python train.py --model="contrastive image-text model" --dataset="drawn human figures in many poses" --train_examples=97500 --image_size=24 --crop_scale_min=1 --horizontal_flip=true --translate=0.12 --tokenizer="word" --vocab_size=44 --loss="softmax" --embed_dim=384 --encoder_arch="nf_resnet" --encoder_norm="none_scaled_ws" --encoder_activation="relu" --encoder_drop_path=0.1 --encoder_depths=[2, 4, 4] --encoder_kernel_size=3 --encoder_stem="deep" --encoder_avg_pool_shortcut=false --encoder_widths=[64, 112, 192] --encoder_residual_scale=0.1 --text_encoder_causal=true --text_encoder_width=128 --text_encoder_layers=12 --text_encoder_norm="rmsnorm" --text_encoder_norm_position="pre" --text_encoder_activation="swiglu" --text_encoder_mlp_ratio=3 --text_encoder_head_dim=32 --text_encoder_fused_qkv=true --text_encoder_bias="all" --text_encoder_qk_norm=false --text_encoder_layer_scale_init=0.1 --text_encoder_parallel_block=false --text_encoder_inner_norm=false --text_encoder_drop_path=0.15 --text_encoder_positions="rope" --init="torch_default" --residual_init="scaled_by_depth" --optimizer="adam_atan2" --lr=0.0016 --beta1=0.9 --beta2=0.98 --grad_clip=5.0 --steps=29800 --batch_size=256 --epochs=78.2 --lr_schedule="cosine" --final_lr_fraction=0.1 --warmup_steps=1490 --weight_decay=0.06
Rows from block 2 of the text encoder, named by matrix and row number. Rows with one number belong to one neuron. Each number is 500 + 50 x the weight over its row's rms, rounded and kept within 0 to 999. All counts start at 0. Numbers have three digits each. After the name is the row's rms in percent of the matrix's.
# gate: MLP gate (text_encoder.blocks.2.mlp.gate.weight, 384x128), inputs 64-127
# fc1: MLP up (text_encoder.blocks.2.mlp.fc1.weight, 384x128), inputs 64-127
# fc2: MLP down (text_encoder.blocks.2.mlp.fc2.weight, 128x384, transposed), outputs 64-127
gate.161 057:518500510508487468496413391530492481502510447473598497486536474518459514517500357530502461488370454499464477537552499540492484497436533529457481330577460539524546420495548443488481495503501559
fc1.161 066:553565436475417470500533465509623509546483423506463575468512502565456364521544442443576549486507537542532501543503536480460555494478487523481535589531511487500507541516522357516533519465427603
fc2.161 098:556461630515467454581638477441582497447486405556553519521590478516434637539483350493352566494527484496528534443539478436495530522480527439561503451507520475542515510607512499578534501461489503
gate.162 061:534505489470531489412510513518504466448492413526510539426519480496516557444476446513490451538557527471424537388471424547516577546541583493473485412542480570515459475528543525442408504370526435
fc1.162 087:476509518414452553499463474487421525546512439495670501469518512470471462542523527461500491514510481472490466517513500503460506495471468521477509521518490486525479513466519423449518514529639548
fc2.162 086:514572454538465465516497526469474494415499482506523496448474485538489467580493432547535551513549511484508465515515496564497453484454490434495502521488508582404499544569429653529470502427533509
gate.163 061:513505508479537618547540502497428471501530592496559539512504464445488364520504498505567490508574466578416470599458531559513475477485478519503487548514456494492512449406513580547515488550577489
fc1.163 061:468480433515481573460467544474496464499473477497497485411544519440472355424510588476457512519495469575547532403539516463507485539466434528535491455533548524513495577414473619575497496540558476
fc2.163 088:523432507473544653431494467383523506499484637515324519478517521493489319490514493497562517485475515479509394559501494513527473501490530487458495449499495385477496515459480353536457497571505482
gate.164 053:518482472523419621492431500504626484527473446505562514483523527569483404525472463511659465526477465450552536492531528558494498483452444532512465573521529481455555495484487544509501487455458502
fc1.164 063:501492489528513569632438553517540496488494534469477461507536517557550544447566526523411540505496522402547517477500518472439443479554561522524518460440536451517545564497504501540543448512544535
fc2.164 093:487519563481510486477525466474535499414513477487319489559516477530474464386516621551512504513524488507517460387526507481488454514542434488392510546517468531515496486422481441505550493586473492
gate.165 060:514490510506499493477491533519416480575475553482541496443555490473415362469480538516516443506518482529563492479461484514523503500544543575477502459509446491461479487453545413468490510585638463
fc1.165 068:495475448481580609506555520507443493456511531503422519435467502446562602448507504524533463440587444539535498539480504571530456490534453538508503354498475517482506447522497376568526496492508412
fc2.165 086:476440520496509490488427560517436516492492411494452523548435526520425450432516601491511484509452473500498526410522483444491537514443446469572486465530499548523497520449512495319416497492480473
gate.166 125:509630517510518463494455536464524434465485553519543484504466475496410521392547498432529517592438415555517557544539422505512499436522427512411525545630471506557517485479449533507505516448545548
fc1.166 160:533377499503516484445571479522510575500528454518515500550495544468503503485451459531518519486577551464432508504432567478506534615518528551633482481398426586372444519525572534523431489516527499
fc2.166 127:400527479527413530428463450463537442515535573510507440521521431542445431500555528468461523606479368492531524414551456449553507387536618548493471527605521491500587592486503476501485483527545537
gate.167 115:501476572403487567456469476562556565481485465469489495522412554435487554471565597448476406559550420536517540562397409472498415532441473538471525448539467529536520471538434523479415494491428578
fc1.167 115:500513592501630461472492476523499474446507474529506512537460509531495568492505451511468510471503513487529416446465464510518464467479399575502505424539458477558502492606518523487502492468497482
fc2.167 110:540452501474450330544510590464549506489474455466401506496504493541501502456507410477558565517416485494484437479439503527503387561499554506501504558512525571378498505467550602481457455646483499
gate.168 067:492473522480543520436526443496485475423505388471492496525550512538492501583479468534558468503536476504457445572508463508504488500531502514504490474544526461488485465475515423522467518510450504
fc1.168 087:491481526440479553526513511490534485489492291543463536675463527495513411541483532477545456482569497523510474420488454519526502492487490515521522502476531521448488491511502676496508466543382516
fc2.168 103:499519503502491541478440494415559495428526497506519533610467480491436505449488473504553563501456477479473530531567493626499452498509513432530505556518495514515501502372480555541489498415482499
gate.169 066:443485456523481416496530540503477444512469426484565549606547502486425533531556516490457498525392499482519536589541502518503510544504424580465487424555549514535535493479498401497428534432503522
fc1.169 064:538454458506576523531519449493577538513482678564310520408499481499519565487463506488507579494459534546472465457535518522495503443562480451537510483511564463490519504474478631560472484537442541
fc2.169 093:446442541512470564522470509540636495539498536528437497454438496468530541460505522478523550476509477495479643448563506487530438479560538385574515573480457485470504494496436559609571498524537506
gate.170 066:478487494590454677468455415495345519475499626438563481418538497538470535575486446490577531543531496511504426426565490504524453511475558611492494505552486394448469482441506505460482536459596539
fc1.170 077:485536480475413402479516585474614515561472275569460560532503507491476476454474599505608476516478523484475552438484519520445541494536437443495506470496481440517480513501509477422478483530508585
fc2.170 092:500477423538503545515614510460509513479477575482548507629463505484395506495511466501605582500491502494516509554458476536525502490521510430630497470461464446452513527639503512443630503473504503
gate.171 060:501484453438525354512537578470414458516472482477480514557530497397553483549510538531473441502512459538497544455577498573513508511464523536507471502510530517563494499475484335422465509550513500
fc1.171 073:511520532447471476422461485481502495556473397526625536622554469513525437498528500485615464465510502472521538640505463440572465486486491503494521464476444574551453493470486472443539524565591558
fc2.171 087:496526446485563483531382529453518517518495496505316508497425498470496501509518508495516404515475520506481506499483521433496411509474488456466490533486462615515496470537515512468461491580525524
gate.172 049:551493478560498522511440524518481484479507526444529508331515493473444567407484523502588540489556453500440462574470506599477498491504534520537496394590530458502517502494501647455503481512383469
fc1.172 071:490453465415526328502443513494500533539477447469506497705523485529541467410484475493459501479497474493452532558510494508490533463527496491521509510504493519470498520523524522446543510565531533
fc2.172 088:526518489522480645471539557495552493495490373481587504442626479522488546564488544482516526503510479471533374491447485536502465520497462550500491523495485469548500515405586457542525509501493491
gate.173 063:513505483458459660439493477481453485531504601464554519451483503485435402565479520482538528549498502503489456621487475511461460527533488554471506609549479488473480418445516420534477488580582516
fc1.173 067:490479506498548405406512521485565509531519569562599539518492447542436507466483498470533492476608496474546427499526508512457398514452432484538542535456427544517505544499451527548549494478508442
fc2.173 099:491448464485521449529505482535414498481492531509472486608506511549608547533499530455513475504563497458510571524453482559527419489496472495564491449514516388540511469452484429516424499594473503
gate.174 080:473510434533494612562490510580515515438559631450495475497491468570476489501520540551480529580536456543537507377493525550505559483444559531466428592408493466467477623565505640530480452447528523
fc1.174 073:454513457530504592518483611507567476551457414527466484641472513479548475466516465516496518473465500477512467519490490529483453488572504486456502372516505536483486481577529612512493523459498479
fc2.174 084:489453462453491560517561419523445502633504609521653501484471510508521510494468491483465578483495505508515524504444501544514536504497441498552515533508510490557474539475492590435574504517560479
gate.175 139:477493444439512531584448497519439503501531511329479495459507511472447535506611542515463465536375500514509534498563495473538444514573476495549457462606588467560606478532410495410494525581556558
fc1.175 130:469471468505337619475434382537416510512523553569527521467485477509491576509555466464489532553431478559536455493511509532489456481477534527468541575519504538449551507490492501570533492501416414
fc2.175 113:534554476444535434512540551555415500592538434441390542491516562535551479566504450537422533522499540497545509529552471434482430475452556464515487446581513480450486495570552574519466479533536520
gate.176 137:457563500544532612521533552489454461463455555511507483523413440446407497570554503523482497580469446592498593412563433514587479452514503477410525585539456491613511479548428460494501554480526528
fc1.176 137:499546459518462557571496540461540474382521501429537487459490444559524560504557459483392534506506397483549453517516458515481527475510588529448554523476542374541464513553527590428517480559516443
fc2.176 113:493514560480428498508542586485540537471578543533523566461539442515497502492524571431417542506421569471534514455519536497487606578501438507501481467508546510466544399552478566467479503545398475
gate.177 047:535493486445489454481548517530572498481478339471457515430577492503471461572511481531557469512454452534493496625542455509483476538538515519545496489503440505503532483439542419513457491599530511
fc1.177 063:467521495439455631601556500498599515516468507552403470502457525418449485505484588508522517495507527517489418560505521492526486473506477473483488513486480497509491524352507575514533511602533525
fc2.177 090:498443515472457437472648534416579507483501557520505479516509515484441572387514519515379399494477506487481491471474506541506518494481553591466494390499470573441499507453507523423560501531475490
gate.178 165:477511555510607532521500546458476465441552502468448409565421531484533474528443449534507524516498480526533535457534463449581497513606477532597471476541442480499454481555524509484416554484519534
fc1.178 132:427502492514465460490409500498472533581481440486501522491453519464462382529564546531479564512449508456490517532450513503426430528485459503395455551487530429560581473591450427434527415513528542
fc2.178 117:458441548518415474503492526447501442508416478535578553462458472459577440542498478465618531444472498508542512593490493438506527521544443524552502417479520543530545497535501476535490480506358443
gate.179 137:498575539494495467483515442591448531498600463490530433455559562509447487462543498490563447518516483533481439598455415521543520422483528580446521504622442445519516578456528486522540408413445590
fc1.179 162:502531491510499471493509484616435500497575500473555494425618521543525500514539455494560407474509503561487459542466399526554555391509542549439569567608485516513554501429489483504532428472464556
fc2.179 117:540513478471487602512523441505492439477551456473474488501531495510384487433449495461502492484595422480515500542405380481514469440474560546512581568520419487522429444410562535506488351495425599
gate.180 066:511497503495474473513509509502416507508484480528522511522536475518511516492530474507499484509496512521543468623544478497532492496502528572518490455537470558486504429509532814510534494552555455
fc1.180 063:520511473491575524534515520500490502459496603504311506494516504514544629450470520542608520519418506582497512523472498491506483491488484483538454599517554589516452559506467656545522492585626470
fc2.180 083:499390613541512495453566559569396509482500601501462490612538492518574446521498608488355645484526474542497396412515501470494451493497551465542498437499478481611502517526528444578461498506416514
gate.181 057:441462484521470527482538514522511473461513468495514569569519498571498407543412451528466491512656477482455580578513487527522493499517501506476494528571542461448443476485494587481461509384417458
fc1.181 078:504502426444492446496516556503463496540523378505508560557507499460489342470488480475559507486450523534509488656469552505580458505515452468440517558476508574471444526544464277480490484524358464
fc2.181 094:482481540501550567547426514526456496472504591479482541429486480505492498599499446480421548500539505508463558467425489381499467517520516547572498467476520487439502520495514483536536503584516501
gate.182 055:522472429560602486418537475502347490503491407495455507451537480525478550507504407469598486516481509571472483505552459477571537512557509543525527448531488636521499468477523501544436507467603497
fc1.182 065:484522506501516529518475577480479495498507488526657446518494540500571755462526500509538484509537551454512534584495471523497529517528525508559486628466507479496495510454493588559522469455485481
fc2.182 114:484484488517487500534456490472556499504501469492402489671618528495499518487488482501456521498482507497491484551416499528503472518501465488511500506487493611528514474442520439539521504484535496
gate.183 069:498492525548489656537483453502565466597474510545308532447519492505422488521520437485472525514511480457505491302517498523473473510493502532488488485531471480469496470489499699469503510431504536
fc1.183 076:509477489517514468509574445504544504477516490508507477273502499471517572485458471487557539493483487514483478717485455501468478475536427485473491463525493488459483571477463465493497494514389520
fc2.183 096:568539539505527647437392468467447494475500436503481538644505493475466457504498475511416508500501496504545478430499479493485481518505496475533485450484510517527502513557491564477487503431422476
gate.184 221:513548508516448479454484516502394508505553533527434396530427528487513585470481371557430492592409421504493483420560512571463449491475464447511578582519483452553553514549493566432558492525546509
fc1.184 314:527521508531490495448523560529406493507511536561451442555468527445489564498452416520465456536436460503502495388530510545465449494435463427512535592467473504537503543527490552454530488518551523
fc2.184 140:553497522477400489437504525482494497443538496465505455479521490510503556522490517563497535581434464502427517498566590504404477353519586509493707510491410480525509484466449502488484440512479397
gate.185 119:393465509618520502459457490572522602473547475455587468456540550537511491521556549502486558558451473609536521483498451516606455489571496563493469416527433459456516481563521584520544455446461535
fc1.185 088:520523526433475471500477476514533478483513503528501458505485518480471451548518513480469470497586477464422376694493556535435515470478453446502544500490497475501534550458515533534522482544437472
fc2.185 104:485533518479500476426507512495518502535501443496490480514509489482492530406493573479471532515494509465441440463398489512468543505472412556458474467518504572488515494531517425472504488545383572
gate.186 208:467559508523453500557544438472616423467547453439631503511454466517458441413447601463512568541448515481479538453449538393491470479566559451500506411451403512570555552498431526438567453490474448
fc1.186 282:527474485516575533474420568495395551531451539556373516492557528437490552548533443478438478493526481531536473469524468566484466511424432602504484568523577542448454404523586479566425518520539560
fc2.186 129:531537510574562498489490447509501552474520486750499432505495519515501502481582495505470539475504525480559493484506509472542491460428498496495475495595679513519499543480517498503524534505496701
gate.187 063:509473482489522626530473553512493487501487525444510517632542514550496570542475451512556467501486520496528559606474471496463522515538492532479489565494533518536528414490533508491483520441618475
fc1.187 068:527497568517480620568482479523571491449489511519425504337525484484490500577442497507408489479470530497500454423457505491540522470500554508537494519490463506469465442504514456488544492503432502
fc2.187 084:482555503504495445442463502548543494443511454516490480546459513514495482511490592509382454514421494500508431627551487446493592494501490390500521584513506565520502500542500468547556498406509538
gate.188 052:501531526559513513485510543486382483513515573586542442404500493526532430487444500533511503520530501431516475391512477484531518499511579496462493495483480499491491358563469614429462518449551507
fc1.188 074:520538450559494400547502516480566501469474674502480467463488537470454472437500526527448555537456552516498526590543449462520556524470527535471460546493502530504472522536530787501486524568613511
fc2.188 092:475523579496510479454469516541550506453503492504519463449475504520543602476490569491518539500555470496491484502540503528500525507534494488499504543523513547464518467435506408550432502590549549